config = dict(
    gain_aug_db=6,
    n_mels=80,
    spec_augment=False,
    num_classes=[12, 12, 4],
    arch='tdnn',
    activation='relu',
    depths=[12],
    stem='single',
    loss='cross_entropy',
    beta2=0.99,
    lr=0.0042,
    shampoo_beta=0.99,
    lr_schedule='step',
)
Rows from block 3 of a small sound classifier, named by matrix and row number. Each number is 128 + 24 x the weight over its row's rms, rounded and kept within 0 to 255. All counts start at 0. Numbers have three digits each. After the name is the row's rms in percent of the matrix's.
After each channel's rows are labels from the 100 clips, of 14848, where the channel reaches its highest value: "top examples" is what is common among them. Only what is clearly more common there than usual is listed. The data: chords played on synthesised instruments. In brackets: how many of the 100, against the usual share in percent.
# conv: pointwise conv (model.blocks.3.conv.weight, 320x320x1), inputs 0-319

conv.35 107:143108124124122124099155080117162138109059129142088127128129125144084084102099157155103123110157145098105098101100109164082124109105135121116107172107110116119137157105126125116147164122140155123149162128161122121124121142134100158150119130117122109127116116152178125099106135125146123155143148152119152134135133129116117134133129123113140120111145127178128126153106129114070144117146095198144173118102147123133138127144113125121115108088098124166122156123127130137154139132094100107096110136116134142111151118101158107148130165121144113107130120153157124182097149095134153158121119105208111146118112127195129092094135127118105090153097133154122153100112113121127108145112136142181137110075101139157099083134132132211062096124102089127130109109138120129118142120122147115130154138077149136092154093101085120137104130111142120139122097118111122084084121114133141106100141099094142104102125107117144150147137118219099123109072141114131135111134129121101105139143
top examples: pink noise (51 vs 7.6)

conv.127 102:092129117156154153115153132125148125108163138181133144145109126138136091088101148138115106159170136125156133124147099147084117083130137157101140103121134166113134102148140118129081124113098141130066120164122135146134081094117106169124089085124154124095160159136144131144079117132150091107154162101129114091145103117091133114127122113095137135119152114131154135125147150168127105119121155138116121097135140157146109129130079137167159110147123123122138142130113138123102104115174122097120091118103131106153157099154186105113137160164155155111145147106125103132141154155166095084147113138129149145100118114135123125112086135116109119128104127126146156128102106162110162158131183119147095075183124162103133135109143151131101112153137125107140125098068161120108121132098130139163148114134097105110122085165095131124132079071105087097140117118110129126113130142141096128128154155151110087140107132126100095121132131078095084191133107134108147159114094143103151183116
top examples: the note G (99 vs 30); arpeggio (80 vs 49.6); the note A# (77 vs 29.8); root: C (28 vs 7.7)

conv.160 101:115126167176099125102147162137143100153158131112120122065116117172141114082169104122138120172143099138102153143117156117120148140112149133139076125130109105125153124130110115125146115157127115130134042150095143144146118123086161153106111102140061115148136138147114119172150172133128120158087127162110107109157083139144132127125139169094151108159148151128106117082141132126034128122118128127100137166159099095161105096132119095145143116163119147159191148143133092082134126118130134141150146129082160071131118128119135079125137114108119150135114109168098107149074148122105117087098105157114106099136129142159143126126170079147106131136103096143108116118121148156120154108128099151084124110145136122104148112117126121109121112149111131131122108086132084146156181126120115095117125107101110117154121154122132148112090100167118117146163102137127142135144130079137159103104112136119116156118116155114162111155126123093143129142123131139174128124116145120104107143133
top examples: arpeggio (86 vs 49.6); the note D# (70 vs 29.9); root: D# (34 vs 8.7); square lead (31 vs 8.3)

conv.29 087:140101141122136146115132135097105076141138116117145115129116160125126127116097143094147156161142101113134125117123153153174181109182083161089115115128168128125130127151133123124131132111156130129090125109131128114130087134098079099120138156115120179144141142131102095148165080115119101159148154115158136176147111140104122141139138106142148135115129106136174132119137153131129112170136135144139149146098164133156146180131094113155128151106151127057123148126110097128108123137141122144059131135096144108138144126152111155114119142115131114119156113133138136160184124108091108119132111129143113123115091102118100104101173157114110124123129129137133123092080173117116123182140142164153072080131184091131141152082137106136126123164148110121152078147112155088122082092086194100161162129097131106147145126143152157152135160116154114112123116103132108121137149097131147084123148111176155153114116136123109154112119110111114101165099126176080140114122095146128095109135
top examples: the note C (100 vs 29.6); arpeggio (96 vs 49.6); playing: arpeggio down (61 vs 24.5)

conv.103 104:127141130153141101108134109066158126114121149181092101104181101130103072156143118151088136124120117138115107199106111130140121132086121162065146144143125110155154133075112101152112154131134108120109152103159093139114108161102125111129119125145149115125138158103142138098105106143143098134113139140096147120129124075120147111097172117123133089131118092128117087133131163115064099130117134163119125127115103150119115078183088171118121153108117118146108158124112142146085101155148106115123139194096134099105139107109146125111141092113138119124137178117131117153124133100143093157134151083110161136135115071157116137119111106104151173107112124162118152132108068151120122147162125134155140105153135100103117135129110134139115110155110126129104117130120168167085088137107101124125103143120111111097134119158131147120157122090150143136108122086113080110082136152098121149145128125120130147138130116116102157072100106095101078132124152111098120119141134151092146153110
top examples: pink noise (77 vs 7.6); clipping (29 vs 8.1); text has "clipped" (29 vs 8)

conv.11 115:136104111116139099124157150102119087120119156071122115134124119133146142106148159125114136099131124163125153121116149135074109109124172132125110178127155125137164123137141137112112117095130134175116118099098138062135103166118133108094141100114143105089122136130140129128139128151145109184078150074131201152096122107151131138138153096092083112107147179130100154145088126113118115079127164117134176168093140097145157131134099105115097137131119123118139113141164158129141113145107124128116084132106087139141130113084111155111078137144151105147140094096091111115129137119164140191144086129139119102062088128129120141149141155098140127107133113127153068117134123121138147138106125104109147120113115151129068112134101160110100077129129104071150126120126102106131139082120141097155116132142106119105101089147115118160117126166126083188119136117110126115094106095098126115135127114143133133162140127132140102110114134155089137126134138118143147152152085121110081140143
top examples: the note G (93 vs 30); vibraphone-like (44 vs 8.3)

conv.279 084:127143157094123143143112097099121087116112231132149151120110102109185150075136102127138125126134127112124134130155153180119154157153136124126124084194168176137131142131138153173117159122136151109132079097155091114115135124139131171076129073159106118076115125129123164117167133119098132092172167079119135134134096120129138154176103146110099121116129133118081127077122112152120114160177178151091144100144144130141136125154140156136163168122136140151123110148199122106140098121118142147108095143142144138103128130128156110139115156112097138151135117155211103123131107100084138131137113149123129140099098102168132097113153154126137136113118149132096129125112141144117126135146137151158143098119108147144140127136113127124127143123127147113139147072175079136154132105138135142136136142148121129139115125098103147125107127128136064152092123126129176116104108145120118140123141132107117142137146124140125135114094151140088147122113119131147148107104148088104097151109
top examples: the note F# (100 vs 30.9); arpeggio (94 vs 49.6); root: F# (40 vs 8.5); clarinet-like (37 vs 8.3)

conv.161 100:111134122107082141114157097089151137084131092145105115116147115147116110144096174150115135094138099124095100119119133118113134096124145132100131118099165141109076116116111089144184188108123142083098135142194127176115142131138138119101093113136145113109139090092082138089148109122148217094148104144133123116140098113134110138128136126089123107094133103139113121099119106126132127113142111161120092086127100128144141136165099165145169155152099102105114155121145138135138106133091137105093103135132189139165120106136125149118121140120174134142121106152152127132115093126170119118132129139110162162141112112167125106094128125109125094096149124132160121116096130089112163111124092088118126176160133121122107177103106176120100110148099136175106140114126103126116113119134138121118117120105128110080115128095114146142117088121124098090157136146092143140121134141115069135149115170175109118111128121129119093120130108101135088141126092075152089144112080119126150157115
top examples: clipping (41 vs 8.1); text has "clipped" (41 vs 8); rumble (30 vs 7.4)

conv.81 097:106139137111142149106129036134138121124122115094132162106145129091101117134099181127136152153090151155136158125150127117146134186108096154117124077131112134115108141149131140113112099121107112082115154130140101094136130166135134076106163121166140151138151109131104111059128119124096120109118135154138140161125138104115148116137124116157144085080139108155129126095107075158116123137145090136114120127036154135142144125143155117108109129158141161085052131122156091151140152132166145147077135123113132117136168162131126158129151091090132107160120121092123148144124125119105108153140137148111136097144135124131085101169139152157110135096140165121131091115139145150101109129131124148146154113150146136166111147160136149118094114134159137129143102139121090126130082110116149138099126143096163126162132132138146120144147116153154101136106149134129063137136113118134114076130149136122153123138134089181096113183142057128135150168116132122132146130140149112113138105127
top examples: the note C# (99 vs 30.2); arpeggio (75 vs 49.6); playing: arpeggio up (53 vs 25.1); root: A (27 vs 8.6)

conv.245 113:107108173111118129148127131107163156125127133127130134131132093096209101161102142123170167079128136127092116177103144147103132098140115105104128158111103140131108144131127113121195138144109112136111124090194078114130128116135111107091095110109128114108105106140130148126118099115102132138107135137144123154146145143109110112088108125161117127090132124149107130119107122115180120134148110138113110115094114139130147141101128144097139128083118103139127118162138097092115130095167162157111102154101095108171123111100170179119127108202145106121101174191126123104125108115097146119121122100161108138154120096144093081107116128124153121191112146109114099162123147142090095186129171108142133092077118116106120113088127147147184116112099121125107118134126122122122099143124142117113135106133135140078110152106141132148133125110127101110120159123173171106094133128110091109143161112089095165149121121134093130139117121139097149137126126092113132109156143160170126126088
top examples: clipping (26 vs 8.1); text has "clipped" (26 vs 8)

conv.149 091:123115103083168130131137110093158090140128160123130105098098140127129134151111138103168141152157131100107117139146144137126117157124103111163098153154136128142116120110132155128113117084142148136105118136083140086099151094102108120155107107140086120123173140124148049110155145131106110110124112105130088152135143116125162159120057126136107049112113159088132139106119112124129107110135156138099156127146112119121135130121095101161135137146138144125128092148114127132139028146161142134178092167114130147123148139143138107133146103153143149132118143122105115095145107130106155119105106139101114086125141126135121080127117136149176156127131109129112138109133146102112125113162123134124136080108042142092119128144165109159107106128145121124121126096152096135131118088130116165133118128140119123084076131140090132073102137138137074095143122112126132088108069122129116130180122139149166106139123096106131159127127142125116136163115052162145103127137131111104112143141
top examples: the note F# (100 vs 30.9); marimba-like (30 vs 8.3); vibraphone-like (30 vs 8.3)

conv.133 083:120117143067129138165088141130113169098176216086166142110131106126137131084123137112168127110138129116123139165133184159134140166133125128111104129180173153105148132114139149151151180104139128123151113136124129135109147092111149135100141068126064134113149097134159173122195153150111118109125153108083073147093092132108155122129063102091095097135122108110094139121140092125121133137151175101156153104143147129155134135141119117143143152149155127112091123147208123138108083155130117145106125119143110154111111111138142116116147126148125159136140117140146134120118137111124137138139132164146141106124116128139111071107129144168165136118167160149140109126134121129153128120123145153098127149108106129109123138139171135111119111118143147128139127094145092149136112117144139148139129151171125134130082116118100127120096121100157067124094130137139138192109128130113108167105138118116155109119113112115148153121120136133116155133136066085123133142140138116100066134136
top examples: the note F# (100 vs 30.9); arpeggio (82 vs 49.6); playing: arpeggio up (59 vs 25.1); root: F# (32 vs 8.5)

conv.168 114:133145156117149139128147159114116090159086113093104060142148126172123119130093129128146137148116128093140104089130130110080121120158131135109163099123137130094144139115124163087132152146141112134116149125108158128135114094125096142118138123135110065149119108142139157136124114129146137173113098147111112113136157122122098171115129097120090163153132082170138137139130166129150115132147130161123113141103148144081119166141139139160124124112137126079113100111124092138080141162122122092095130110115109083121134134070122086130121111138137098143113138135128116143195112126177103173129168128140159124159097105130112137144093147129148154163136119129167089139115182125116109101161124135116095135153096114158116112118112089122105114177112141164116081127091117145122102148104077194097103149102115099125134114140133124144127136101115137098176108137111141120107164066119127115096137106172137124101099158094139155137123126137126090146107102171086161090135154105090141110148
top examples: the note C (99 vs 29.6); arpeggio (76 vs 49.6); minor-major 7th (25 vs 8.4); root: F (25 vs 8.3)

conv.183 100:112113084151133122163135115144105104131124160134123118136110113086083121176096128079122135135130133122125126127131126097152156110114137140163132104148108109144145132131122145086132106127125062110163144135068169116128111145090107117160127123127149128142102173129119104108128100152075060114113109134147145170177145167146087158120138121139128135139134071101167126123117098132114163161128096118131112105114163099139079129109151116114128125169150160100099116122106053133137139123100144117117130133108100095157140163139103081167113125136096155119075142128104152118137119112130140117151157135105147107113146127102115117132183123095107142092118086128151152148141146146117101120165153134143111133155136126113147116138133143151123117105117120128173134121161086144154076122122123106127143147165117088129145107168126124118164165158110120115097144106175064114132142110115146124159120150137151134138156133130067152158079097100110114134081176164086123153147116137126100122118
top examples: the note C (66 vs 29.6); the note E (60 vs 30.4); root: C (34 vs 7.7); instrument: organ-like (27 vs 8)

conv.192 101:089157123125116137087139129128126114127074149105101120118106119164153122127113109105146141087165120108134139133134116114154141094186157084165103161135139142123158112150180123124110165153088163177128118154119114129127120135111141124152100152132152161124132147121139112187125128118093140121155133149119142128102117096114129136127126114113150145140106131128151178101108129118132109159164141127125128113137149125119119176165167130116128098126149136153113107125128123134092115156110116111076153103154094101105137130093143094133115127115119085087119137166153120114161105116106093127104084113109126146141081127149135092073093169144107124193174123132151109087108109151125135118117123120115047144078086090128110106093163140131132164096154134146168153120125116159152100184149159156110122141109100102110131125069104152164146122134093141118137107114107127124114106092122116090137133153117152160152150122116106130114140115132112123104131136119131153119132074070115096075165
top examples: the note C (91 vs 29.6); the note D# (71 vs 29.9); root: F (46 vs 8.3); root: C (30 vs 7.7)

conv.129 104:150109143063142104119140140091125134152177161133125089144127175161166160080193119138119116139114091108110129092157121131141113097126133104140121130155121131091080130125143112118136109146146099124110117136151149112126099141130126133146106098121095137130139120124120074113167158134127105131097136103130143100116098090111139151148149118157141107113135156109162149147100129133129109136117111143102191132132117125154101125114148114121127103160143144142150137139095105107169090101135123113158106133151133177122167130118093145139146117139145097092138145157082085143129121091103078161087144159125163105116159119081141121126103122089148146139127109138136108151147147156140122116107120080112134119134137101126116141126181108153116096132123108156189115120090088114109129112125142114124136123074109141116094136154090130123099145166147061116149064127106094058104132116103099155109118117189133129113131122129085126093101136120129114101131139152130139135139117165078166090157
top examples: the note F# (89 vs 30.9); arpeggio (85 vs 49.6); playing: arpeggio down (50 vs 24.5); root: B (27 vs 8.6)

conv.272 089:058102127120153104166147095143128166129115138110137108106170119112189112144106186164136144141091155166155100152141140167133097122083099091125123081126093112123095126144138133141123127148077117094122137116127135129130137122140120088097176121158144132106122132120114144094115121147143088142138115090139130178163141111138157124110100115104141118094150138134166146113081109131116141152122092103155101105068120128095129101125143143128079119103130123117100131112147112116138089148113176128149136164113128140142120151133102103142117158131146135113142121101130138148112115159095119132108126119128131154145121072095136105149123153131132122100130135138133119175144167122114102126133154120122153185139143124106133150174129087109180087113139123121142095137143139069102123120161098106094120148139128165166134156146152158092128168129172105118153153135156174097112139116152123151103134127128143067174106135156106103140124081100103123163115143128121164101129148123203135132118
top examples: the note C# (100 vs 30.2); root: F# (36 vs 8.5); root: C# (35 vs 8.6)

conv.281 105:133123102109103144114107127139156134078132128152123116143150130138068144141153117105103189088108140162136107113128125140123139101120109151085116095115140137115148123154137111065155104147141088119106114161137110139138105117111103116082109168134144147092198119157154144101144141134117103077155155121098101077127107148098161104116101122125109096118141117180104134127128100130143134151151108118123064120134116104140102130116117158121142115111127135162128126103138115096131145102145123078122118133102158126172102108154165159101137159152127164087129104108120115100118140101144152067141112116102138163105142121131133089112120124110124087108134109092151133068107140128077126169131150118169128105138155125126137135120134165125118124039129092143119112135123168151136159146107132146138153107142103156094090128135113093118124122060110160136107195111137134110149098113144141135123139132096098113131160138155116151129111120177115148133130101137104146114176140122112134109175
top examples: the note A# (100 vs 29.8); arpeggio (82 vs 49.6); the note G (66 vs 30); root: C (29 vs 7.7)

conv.209 085:138096131170133144116110083134130109155134154121165142122132145128138125140133131178119187086083129170127075144123165103128124104092121082106093135133067148140133135115130099073137134147143114154164131123132132124187093125093130108152141141139113110127189098126164106119147155160125126147105157149131140157169174162131129159078115088083119106113145077103110155098127166139129134112165153105108156157154087127141122094097150142147160112119126113106130149148151114129130121126107138114114157157075125143122091091143130123173133195143142131081161128128114141128115126145167162168129086138144137132127105102153171102137075125093141115134108110126112084100136145119122176106136127147107119106103118105134151123130123146123121161083130141130118130113144127134125145129058105133101114124132078115159123126108123106111133093163110159124143173099084133105134129132129110121150126131087142133123107152110120130121095104084125139146118145099103155152169113116124086152116
top examples: the note A# (100 vs 29.8); arpeggio (82 vs 49.6); playing: arpeggio up (52 vs 25.1); root: D# (45 vs 8.7)

conv.303 109:129072108134151091110134172112135130116145151098114082144170115126136152147131114167145169143092116106150160122126110133162104089107094111143178132127120103127132138140118131138162105124128176115130105125167151114122099181110108070172129133126118113123160099130166138133111137154150151107126113122154165098161090114164162109114176126120142125097109152126128108082102114128200108073114090175131124155131119133118122116172110143112136103103148143106099169118106141150098106131107104130123111146155166114157106125118175129127055102131170098108127127126122112120092107116160148157119103109138154087132125143130110127170093145138123117181176102166148086110135100112107133121139152120125129156132069105105113170151148125144112129108106097165130125105103119094112113123154105143126141144120109155112124170126104123124114102099156098099138132125075096128120128141112103118083136144120115120127127112099107119106116150133112102124153121120113191087156167133163161132120
top examples: the note G (63 vs 30); playing: arpeggio down (56 vs 24.5); marimba-like (29 vs 8.3)

conv.65 104:141105138156140127123147086130127114157116102125115123125162114140213140160101115089125107150113123147086183124118116163107150117111128141141117073140116150112095134135130110124147168127155122080070118120168126135108109122115154108146106162112118148097118105114127089141123107089144114152114156142092123092106129110116103100172130108095130140104130123090122121100093101122102148096158076158155087107140095097096092137167148121136109180095112128117141197149121132124127130124145112124105112138131145146123129148109164112105115143114113117083077127136134111129124102109125063099132114119114123124119129111146074098119122148114125138156137114134106131147125080131102113096130095107107111093091106092112134176130146099192104130122111088157109117115105123117090137171093112124145125126091108127099154152125102109131117145121177138141105100145098163086116156120111115096129142152152123136128127102139091111117116119121056140104165142133144177087081132134125117108111
top examples: pink noise (52 vs 7.6); clipping (28 vs 8.1); text has "clipped" (28 vs 8)

conv.56 108:108127151122153099101186164101127108106109119116100135132107131166129100081150140103119125145143138120127134135118149110133114088098137126113167158107136110124135094112097126125098168090100088099156077134135106125112129144148089160124146111112127139136155111119094107189122108118114123124159168120131140108162068110110151085118130159111139130139105110128170112078112122123124115134139112166121106077095146125143121080121114109140141109142118143125147148125107060123154121098126112130138150159140084136110135137128150105172108123095120202123137185123138165125103129129121143137080120103118126108102154119160117153153096138101159140133087135112104142126132123162105132120111188113154118113136127146102117136139106145107074115157136146114125166126114072119143117093092110142109091085167118105080166113137094134130099120125103147129173150106144123119085128157124119113131168120170127114130148102151096099144141145098121124108077138109160089207136124116127134160134
top examples: clipping (40 vs 8.1); text has "clipped" (40 vs 8); pink noise (32 vs 7.6); white noise (29 vs 7.7)

conv.57 110:120150128080122126093146141106089082125126099139081116135107108122115155105156161140091142135138135130158156082123134120061072113183155138099139125096152130101107144128148149094083132104126104137129145149147129089122116132152113105101128129120087122163115146120120131125079113142146099141141130160104139052105116121120140143116122100112130172168155111151119120088134147134139118120107126155106100122073142133124130154135107154125110104131116129074108124107145091131096151127110084123114126111114121093132130131093125063148128105138090102138146144098109134138152117149154114120171131099116152133146111121130125133152139135086159154109102146090162132056097124097117119129141064100113128085106132161144136117148141136153062080139127169138163085112111165121129099145105150150128121126098093133158119140148095105105098131146169144114132118121106109108091129108142123144111124113132159090136107122110099138110123103120144126097107118169122141055139150097129128124184
top examples: the note C (93 vs 29.6); arpeggio (80 vs 49.6); playing: arpeggio down (50 vs 24.5); root: C (34 vs 7.7)

conv.316 084:140112139090139127143132118138137143119168200090157143142095127151146112106143101127123121136140124135091161152136210164130082124128149147124121105197145121087152137173115111139145147106133143137138125126148127146154133082091125103125143062165092125123163110110138166168169120121116079134135118124120084145124085147144130155107049147144090148131135124097132124115131082120114108178117140145120150127115119127183151102152128129116131125144134122146122112144209122150150075136146129154129137141105122123113129133111109109135162165134118159153122122100141134095112155114134101162119171133112146136124139089119153078120143105131135170134148151153148112181162096150157119125145142145118165155133134132115142129147178117123166117129122139108116103077164107133141161101137113148119119143125128116126094126143116128128095129120113042120187139145145131105080119108101107139104115105161146108146116129117121126142149164128119135136120070125135151143131149123149110156106
top examples: the note F# (100 vs 30.9); arpeggio (90 vs 49.6); playing: arpeggio up (61 vs 25.1); root: F# (47 vs 8.5)

conv.52 107:140117138105124141112109171132107095212158123106087098135146138118113204104116116140154092137167117139105202129143129107105096183118117158166122161130128125111150130136155192115134118104135110117117103147151136133098107126122162121143125159133101112137105134138123115145114114127088132113097107134132110124123140151173100128138137082090136127146123118123157132132116151146127131120102121157139145120145145101120072134135179082134134128079138153133152143151115116125120138129164108149134110096189150112145100168081110132157174126099127113116098102119093113128106138102120097103131138158123118119145104140117149120136174139126126134155136085116131100118099115118127158126115159137109095169131152125115123137147113138110082120098142084151119098158113136142150127162108153117131105134070121107122122119116092095127093137145138158143117077140103099094110181103154152153116139125137169128103155148167083130163117135126147144093100100146116163131080148097062080106126
top examples: arpeggio (94 vs 49.6); the note C (89 vs 29.6); playing: arpeggio up (53 vs 25.1); organ-like (38 vs 8)

conv.24 109:111138125125125165146108160128143119129125139124151134121105151138162099093098130140169139116131101167131122133103108127099112111163159127101126138135148119130110130153169115146076152101105119137151144150106107153099120127108110122138172119137131128108103136142115104133122116115090139118125108117122122150120161092099122093101074199145105131088117150128078150088111103127165114180160099117143079112052154100129131148126145149121146078128116111101100140097154086138135138157106113136103121160155147152129129137102128142134125067118125125136144158075143120087152106130124123183174122149144135096137187162086092101119142109119155131147151109134143142174127125118152072136103146121094143159110154137150117159127119122126168123116160133126142107130138156146134102134140165109127110139120106134086098066115108112154123122108139116096122155160161153182092119106138170088144112154134140089140169065145139076115137112143134124119110119119136130089119110077159151127127
top examples: the note C (76 vs 29.6); root: F (26 vs 8.3)

conv.69 095:157089124152112153114121116155087132161141145118136129133090107127159184153158108103128129142161088122159122146169124165078127139141138153109129132150125135126117160130130124131096139089145084110173109115154151145134111125116141124097157092114123121093114118089088126110089135136084096101153107117121119126106109136089085094120115150166134101120127100135137127135119128132140104166066109096127164118102137133121104138131138116114146119143170126127093119120150079163116098128152103169099095060148125122079082130176102086108145139134128161103119178076173080093121144150114140109108108123146154145105140126081124139124140166078124116088156091133127141139112090154164103097096100091087109128128154101105120132150136122111133122133154112128159154109112127112156096099130147112132107143104120157158156095121119093136139136112119101123106124170082144138119088133120114149126111144156142117132106116146160152089104116153100109118087133138114140121133130139158100118053
top examples: the note C (71 vs 29.6); the note G (61 vs 30); root: C (39 vs 7.7)

conv.154 091:125116124162102098121119147131116112119154129133147168131081134113103145123162135078135150122109133129141135104112144124128128093150111090162119142134118147115126108140121065118182107102119170142156169112111082111143129134110158151134128174088121143147154109113153120130142148148125133138125167120108142129136128151120090119125119136165122132122164142168113132086088088104178121143126089122146115102127161109167092137112125144151099120114077127131123130097135164170146161126083127118136110177158109137082082115130119150128091143143111090102143107163136093080149115078136138139146128150154147148138144113081127119130127162092133092137121092124140116152152130132119147158074115125113128112076102115154089130136133124181135110083138154133142116143128125077117135142133138112076119102124167123096128107074124147117144126173092137137108147098115134193113123150143176112129109131084080113139137123120097101151082164144135161073126143105130149116161096172155131111156
top examples: playing: block (50 vs 24.9); marimba-like (33 vs 8.3); clipping (31 vs 8.1); text has "clipped" (31 vs 8)

conv.77 099:121166175164144149117082126128109143107106074096084143120174149122121114115098121146111130115127121145134110098120128147139106127116108141154122080075124145119156154174134099139152155122120131106147105070141151121126106168130165103144111079140096126090114111132128105135106113135140111147089156157093171138095088115134130149109150126132156086119136113167127109125121165149088144136100142115125164136139116152098121122100112090139119142116169131152096144160144087105107104131146105110114152152094118149136132138142135066125060100122111145170114138106112093145141153175114076149121129165092053133130107122129126158133135129146078114129131124109112125123153097140111144148133106097124111153140120125112113121124151147137074142168148140116117140083077073095128103101103143110149127138137114114192169130127146124136113132135125127126162109173148145099144123117139107134076122141117109134151101163103084128141124107150136120127094170105109128108174168151095146115113
top examples: the note G (75 vs 30); the note C (72 vs 29.6); organ-like (27 vs 8)

conv.96 104:112112130111104107110111105124113143117091075098114128123103099173097129148104095138109149110108105114150127095130118098123116125098136098135053112063118114147131127139127115133173109087131135114127152131160089109167113110088145124118146213099139115155119139123148149107095119116162114113106083126131125099137121125106127126122154138095197160133112130116163112109115100122083091113159096166154187100136131108087120101147120128129102100106148143175135163161142161128146158158134107159138106125121116112134134107132114122104147109156113098089148116166163116123123120126102125168139133119147134146118113119125122068165105080115134100123171114113112115082145147108104155111120171169097170144109083072126136116163094141153136136077128111096124134121086104114092140134117106144114128141119101128126143131083124111084148112136110147114141140114110081119116167112131092116138074093092171127108121151091150139132148124131132136136124135114159132113136131091108120140105
top examples: the note C# (70 vs 30.2); the note A# (69 vs 29.8); root: A# (42 vs 8); marimba-like (39 vs 8.3)

conv.136 098:127117123109158096122121147078097125135099118165119135145140128111091113134106088124129142121144124157153138199115138118103109119107116103134126072122155146135141120124120055117127126131114124094119129146178135186138092177114142166134108121136160084091141113091119156143123150147119114151114102093110158120116117108157173170121158131165145070155155133162121122118119131091120121107120132109117136105130129161134154124167115120147175092137075136109145102125158164131129115149130189138114110136071145169132140119090115121120127121133114136128114137151123129130126123111163104120105118120095177129077160126093099105103111109117165161126141169120130130109103109145129153154135106099140141110128168113139154152114164124142146105150133150100118146105104183100100098132066094153124112117123127129075133135138166124133162120179153111103160127096129097152105096129139057138137111175102103125165126112104111119090118158117096114106130153106118102128122132111104171140094
top examples: the note G (94 vs 30); the note D (75 vs 29.5); arpeggio (75 vs 49.6); root: G (34 vs 8.5)

conv.75 106:121119152124114140157123121134125132135108148125121157132176124079145156128177156127099162092095136114096129143128116151166098080123152085111110162154063136137100140127143108138136142124120131138129092137136139118125116087161135133132153077135103152078158115133182128125146137137104127124145128083164068142084095126135155137123112108096136056105126139115117101119087150159128109104115093155129121144101121144179125143179121133153145153122144150135098081088118148054107104142146111094089127160145118166137129122141112136123112114094151107129129122132144136128140106115157146154105148110150127111095136098105116115129092116091132164146142122158163079086105132140133135096108175094138126165122106067117110111139122137134127127079139133177102128091129144127136113159156143189135158130156140167136116157126109094133116106104159113138141093144135123105129105165171084080129134120095114138131100120146133112144114101135155144111173094118130157142148112134136172123136
top examples: the note F# (88 vs 30.9); the note C# (83 vs 30.2); root: F# (73 vs 8.5); power chord (33 vs 8.2)

conv.146 109:116121074106131149086159090095161130094109147145095118147140109104114164136113161188136133123107147154145125138127123116115074112116119141136108095136140100131152149121126131106129132129113151124131131110194127124129081154128111116127099117124115103106125124146140117106111102112091126140104143154150161128132104096119114192106148108157103190142126115127092106125126109118140111118100139224143103155118127106148117108185134143103138100126097104112137167167094161101109114146112101148087105153111066108135106109110112095131116101106113152135120120115129118174104141130158126151114111114159124159120166120176119091110103124146140094169136131112133144117108069104131129169160077144132126083124088128123119110123101172104121147164127125165148172142119128117115111123122138093113074128081103137147126143106109107156103110135113120135111131117121121080101133117101140117135107160143106136104094147134113132148147093103066149125132152087100144138131164095162131167108
top examples: pink noise (53 vs 7.6); white noise (39 vs 7.7)

conv.234 101:146135076136140107149128106158117140124111127121141142132120116128102137152122111114112126142115134101137110093126139133162142124132120119092153147117107126132189140137063092129204125117153126140115098102130112098157137116111146132107127099156125071149155138122140139142126125097136087062095118140166099108122089193135154116099159111085109146099121141074128079155128144159107147142142128092161174133143082139144147141125140114136121170119161105132097124122111143118150122089119101156111136143091084144135172132170116119132119133188150179151120141155101135123131165112121124135099144130172118143136111136101149134161121075148140154161113126092123105173095141150105104135099167100173124148167137141109126126148133141141143092136087107132127140117106088098085145140090146114132161078129134153113098146118110101109134129063119082129146119147103075094142127131134135142117147111114134106105093107090095128115143129141166113129137096145138114166139143121113097120089
top examples: arpeggio (94 vs 49.6); the note A# (73 vs 29.8); playing: arpeggio up (68 vs 25.1)

conv.311 093:121125149128133130107158120086117111122110169077141175114125092155140104119076172123170129111139153115083172146098170092117119113153142135128096135169146131136156104148143115137153152123134154137108108130134119139126160094081116145142111119129138147089107150160108164134143139120095116145118142107107086116163116124163122146135048164148103129102127140115126138125145125133078140143169151134126145129166111108131128152137155112121164131146135127101159112112169148131135061121107119116149108151130142136124134124102097100137165102124097138108165152126159167105127166082144106144107155138136133097107171144151125081103154127129129141133144161137158120114121094131147114086134096133135157064160106108105109140084103137094161121101153166090119117126140115142133157108120138114143109131116105123092062140117096131113122157141146087108098139145128083150095114123106103117159120179159121128136146099129120155105130175136098119130137064142148110153141125157164058145133
top examples: the note F# (98 vs 30.9); arpeggio (85 vs 49.6); playing: arpeggio up (60 vs 25.1); root: F# (30 vs 8.5)

conv.163 111:136146168113117098105138094091126136129154091107141119104152139110151070128110101129089119115121144083104117151094117147140096112126127130122114124114096104149135136120131161128091161103118102121124086114156088116133124118100128123116140152108118140094105081139139120119133143093108081103111152086083104124107102102103098083148141115137117095136089097120128115104125135147100086098122094157127127076151107103114115130152138120159113158106152159145126129134129104117110111117154147094138069172087056122090125100142156106153142093074130077100115211128148126089091152134109128161101139113122110115085114102155129151152118111099163117129136130105099138083136143123104112122135118126111153095095117079082122103144115157101105114139127134127128176119128116118092109146096122145096120120136097111087138108148119162065120132119134133139080106127109102074128137132117109120114127142116116127101130087106119157145132102134091114111112108133130062107134132115083145138123
top examples: pink noise (57 vs 7.6); clipping (47 vs 8.1); text has "clipped" (46 vs 8)

conv.312 107:114094096146100129138148086136157189173133146094146131132103133128147104129164118185087128104130118125138125116151108144140168102120124139061144126137106145113105119099130078094176126125121107151134110114120128117085111118121150101149120152129175129134113128113143105114098108167154109099105117148113127118151119156152143107152144096069127109088112098106164110151147153113062140072111077091118172096110112135119113124122162109130161120065130116099114148129101112145111135100140138126124107167113163136126097140130167121158203109104168133111112135136108126159100156142109123096125091105147121107123040121146108104155136102079134128088125103111124090154120085093101091124144136138119131101103137117132127124138111149132111104160094090107115130098166094123128122143100127100110178104083109155125144119098133127124127113122153115102092141158089141110119131116080124126126107136133161142130154135107148163146096117117103108113115117119114123145135118132118093118142
top examples: pink noise (27 vs 7.6)

conv.134 096:139137125104109109190115106096120133102105155139147111107124068078152144131103131076105117120108109155120128156110133170081097164116107160109079093131131106119133143079137109099125120121125101114124140134097147131097121140112144088149138149115123124098105176112090137079135121115147086121115121115102153156132117154129096129092126141146124147161136097140129108130122061103102139155101111168146149086077149070122076115106134149113139126112144094116094092137116117132127114150114153120118141121092103107110169148131126117114121132104125095129096125141137113095089139144132109082131167100141137150119151099086121092158143118094127143081161106134146148157098100095132098115146120126108165138115123150145138121165103113158158081112133125132139097135122134124141119108148118084106080125129104112123088126137143129105154153158108146103105132112159149110135146117093192140130082118129157115160141105145102140174100109128102095123079107162127101108087166158135098127170
top examples: the note C# (96 vs 30.2); root: C# (49 vs 8.6)

conv.132 105:128049085111125132137108106140117151123137110032157132122120160131113102107114128173106134126129143160128119165125108135137125116089109124148110106116146098111112108117118135129149112134135156098105095121118104103115110129092169106123135089152117118101133117158134118138114136141119144142148129134083135127146122145166139161117123135092154136091136153089151116155114133154090139082106151118125132092146068110107117080067149083160157134065116116118130156110136103109129110168138126106139094149104128154138115120152145099100128146092113114110139106129122099163069111092122114163140089158157101093086157114139117103145123103140126129099151106103122068102157138122144124118131172112086185075094141128146157132159136092128123102114106126099099126124114134108088134112140111112094122155078118123118130145104127116110144106153118091093134122156114134111093149112130072120108122114105149154105101104112169147143125118091097144117123125133154096119128129159143166157080
top examples: the note C# (89 vs 30.2); the note G# (88 vs 29.4); the note E (71 vs 30.4); inversion: root position (65 vs 39)